A small text-conditioned image diffusion model, trained from scratch.
Model: 4.52M parameters, 48-pixel images, text encoder activation geglu, widths [64, 64, 128].
Training: adamw at rate 0.0012, 5900 steps, batches of 64.
Data: trained on made-up road signs on poles, 245000 training examples.
Rows from block 3 of the denoiser, named by matrix and row number. Rows with one number belong to one channel. Each number is 128 + 24 x the weight over the matrix's rms, rounded and kept within 0 to 255. All counts start at 0. Numbers have three digits each.
# convs0: first 3x3 conv (model.enc.1.1.convs.0.weight, 64x64x3x3), inputs 18-23, a 3x3 kernel for each
# convs1: second 3x3 conv (model.enc.1.1.convs.1.weight, 64x64x3x3, transposed), outputs 18-23, a 3x3 kernel for each
convs0.37:133155162171177159148119160142149091151141155135125119151171148149164137093141132164142129136099105152108094192119135197177136137171172112093109105135120107097101
convs1.37:143161180126159161153168175147184126130152149128128092092077061163129147108110120123123116108105123146117116134135159185165162185202169111083112087124140149146173
convs0.38:150136141120138165133135154102164128128149119141151113162099107155132123138126153156147129117163122128119138123181127140160129119128096123120116127139126110129105
convs1.38:062093114088079111112115118066084100091099122094086105130090104092060099114119153135115130135087131131130148119119070134070069113111074115146146123148142133132192
convs0.39:166160133167135113114103092122123117130106148087120090126122128128123117135105132119148147172177138109143152156177089161098083124113126100103107077104107151169123
convs1.39:134132120148164104123091091161134076170171108172207133153169147094109109155134136172126141127124138120136151127134173181172159138128130119103158114099133119140164
convs0.40:161150151153139157115145173164120105124133117136125105106123104145141150100139165145172154117144145124108161126155177171104156150169125119111126125150129123135148
convs1.40:143110134130136128132160155175140135146075123171121124166171106109110130115114156136137141144103144129111095186152164139136101176176181116129086135160108126118106
convs0.41:130160149151136122133129135108111148133138141122141130108114123156102124118105130136119093109120118130127101139166148142184171139182150141119139159118135137129129
convs1.41:104074107084081090103094112144161158119097127112133137131139107128158133119133095129118134139114117144127137136079105117021076158047079132131153132123152157161183
convs0.42:091144110156136133136135136142113093173168134107130103139113136130117126149141143140138124151155100151140166114192149165171176169123098097097130109121141111107098
convs1.42:156155167167152149113169121069129112085109129095089156218183246169084151231148232166168135099105109162146182168142066167194125088146072031043081074120121093101119
convs0.43:131123145120141132144165132152144143155146111131128104083152154133150137139130135153140105150107150131114157124140190159162182169144113129115122097097128122122158
convs1.43:107096127122129159135154169154208185109134109112068078156163146153170129135120092114130130114135150151134157202115132132147222127224179043073082089100090104111094
convs0.44:127083072082057082160098111103130101136143092125131104127130138126128119145130158096092087157119130119128091024014049004000000052000082151135129154133110121118107
convs1.44:132127106122122103119115103112131134151170156148140151105089107098098082143145121127139136142151142137139139151162146188191178138148159175180157165167163131154121
convs0.45:133106168151139146151140126113111143144141132151147113111115127159148127155104105141093139098140156103142140115133091155166139119164140167145125121114122120092137
convs1.45:153127142185144122175179162142122134120105123159098170156150117198183132130139123137163138134137135117103128171181176117124108165155160141152143117145122102123103
convs0.46:152139136171146120109133187132124090138119126138122099137142103098154114114114130121116123129140065143148116183144135151140127147127144149162130132128132119148142
convs1.46:124132143132137144144146146152151126171163140111134155118123112120125114119120113108120123123117118127116122105100131088098125144127116103122135115126125121125124
convs0.47:133144144165156135148128139129142108124165137130131121185154136141117159158129143136156124124129099134119130103151178150169138174180090092107139132117131115128127
convs1.47:133117140110086134141133157074130114153182131118121089107096105147116158103100135132142139139140139116137130124123100125119123094130100079096075055124118066087089
convs0.48:126137131126078115134130144092145130088102074094122120166131112126140124120126114136136123148128120137142169116089118085000035110058123098114086135139153101113133
convs1.48:114125109101109097120120113137154143163194203110147141089100071095091081081060096136138141157151161119138119143209217162194183157206167172177171176166183177159166
convs0.49:144103130087144132092121170152153120158148110142178095133115114107147133117108148135144166182154148155171111151150127112166182089144205146142167121138141121143109
convs1.49:122121182110122163144125157184142114188169112174134121146172146149204176167208136124103109101133091122089078052057161076068149148093077088072073072081081069100090
convs0.50:129108128142127136129155144123115101109107106127104108124104116135123104158109130137120145099085113113104107140111122139142102091105149132137133138154123128129130
convs1.50:178135136152127098156132106088090094060014070100056099171144166161153150154168127149153145160136134158134134155158185176126149156144134102075090096112131104097115
convs0.51:140148132129137138121126123137142141143135137136123097113149179120171138135115140153140114090099137124144157122151160174157153140152121147132123112132160150133141
convs1.51:134168159124099144129123130094095101102062062109131120166141164117147112119078121117122132126137133131135143130158159067065143118135142122164142124160158144156148
convs0.52:147135149124083122127132163117132095121099120103120112124126102119116103089096074115125095129149146166130123145142169104104122163120154105091104128121121149100136
convs1.52:141181156134158144142144129143141145156183170078166137126131132135137152126121128113127134139155149124143152153131132123127126152142158130142127126142148120124134
convs0.53:123129080095143108133097112125116130131140141145121150116121141115112115120097103110170137158141138143143139125131079128099080130125068160101099136132135134136115
convs1.53:128126124126129121127123109116122126112132110102161118136127126144140137134132145133125121126128121128135124150151133135138170134154143125135152130106133132108137
convs0.54:138121114083087095162151146128148141139113130131125131103126134094135155120123135130165127164144165144159131089106103081050112102080129135129116164171138127116114
convs1.54:086101101062087092086105109148149095143180128170166104129091121089122106115135127125130116144140137139123126109167169151141189130125162178174116167136116146134071
convs0.55:151106130133137103152139100122128153080132165107131127135150146125090133124121097127145157134164143136175154130095061114053043124080072109116105133120154136139111
convs1.55:120107079107114084105072078131127139155166156169174174137125099142088106128119134145135123146128139139133142136146138137217167158167132105104121138137143115121128
convs0.56:094137131099136136132135121127129138120111122162142138136107135106117114105107131130145134114113096112149146090148109104124150108095135116125137126134112132100114
convs1.56:129126125140129132133124124115142125120125134135118153120138137125139139126135130107130123116133120106124112124149131117129139097106121140122127136130145122128113
convs0.57:146142140149135106141125099119121119131130141121122130110118086099106106083086105154159128122191134133156127187210162137124084098129127108095137106088120164126162
convs1.57:152133133151127111123121094151118128173163154159163171159155160152115156155148159134118107137142111119129130161144116171183106091102135096080102131141129163153130
convs0.58:126139139114166139110151081135121117114092146125115127112163151116132121122123145145151134133116133114110133110150202089131147121135115113133129137134119146145125
convs1.58:145138129129145141124136133126121076156134086154146093118138157127155160106120143142123124154122123134143122210159111165115152131127191121107112170119123181138139
convs0.59:124127133130107136121078112144125127082117121124127124132103107107099127107129124134116131115149109135149132133120166159161138116130125115123124121146148163132129
convs1.59:172137123169159120146152131165144128140120097164174120131141117130139164141111125154135127127110125132116129166169162122159123114118141111131122137151131149152138
convs0.60:075111136149122133126144109153129123163161143136135119120139152139148131215173142121142095133118139127152105138159131186132118185138122146140123108124106112086094
convs1.60:115122141141115161160141159088117092124164110100115103143121136111120097119151175091119121114127131101134120114145070113174076130123072086111137075091135066050054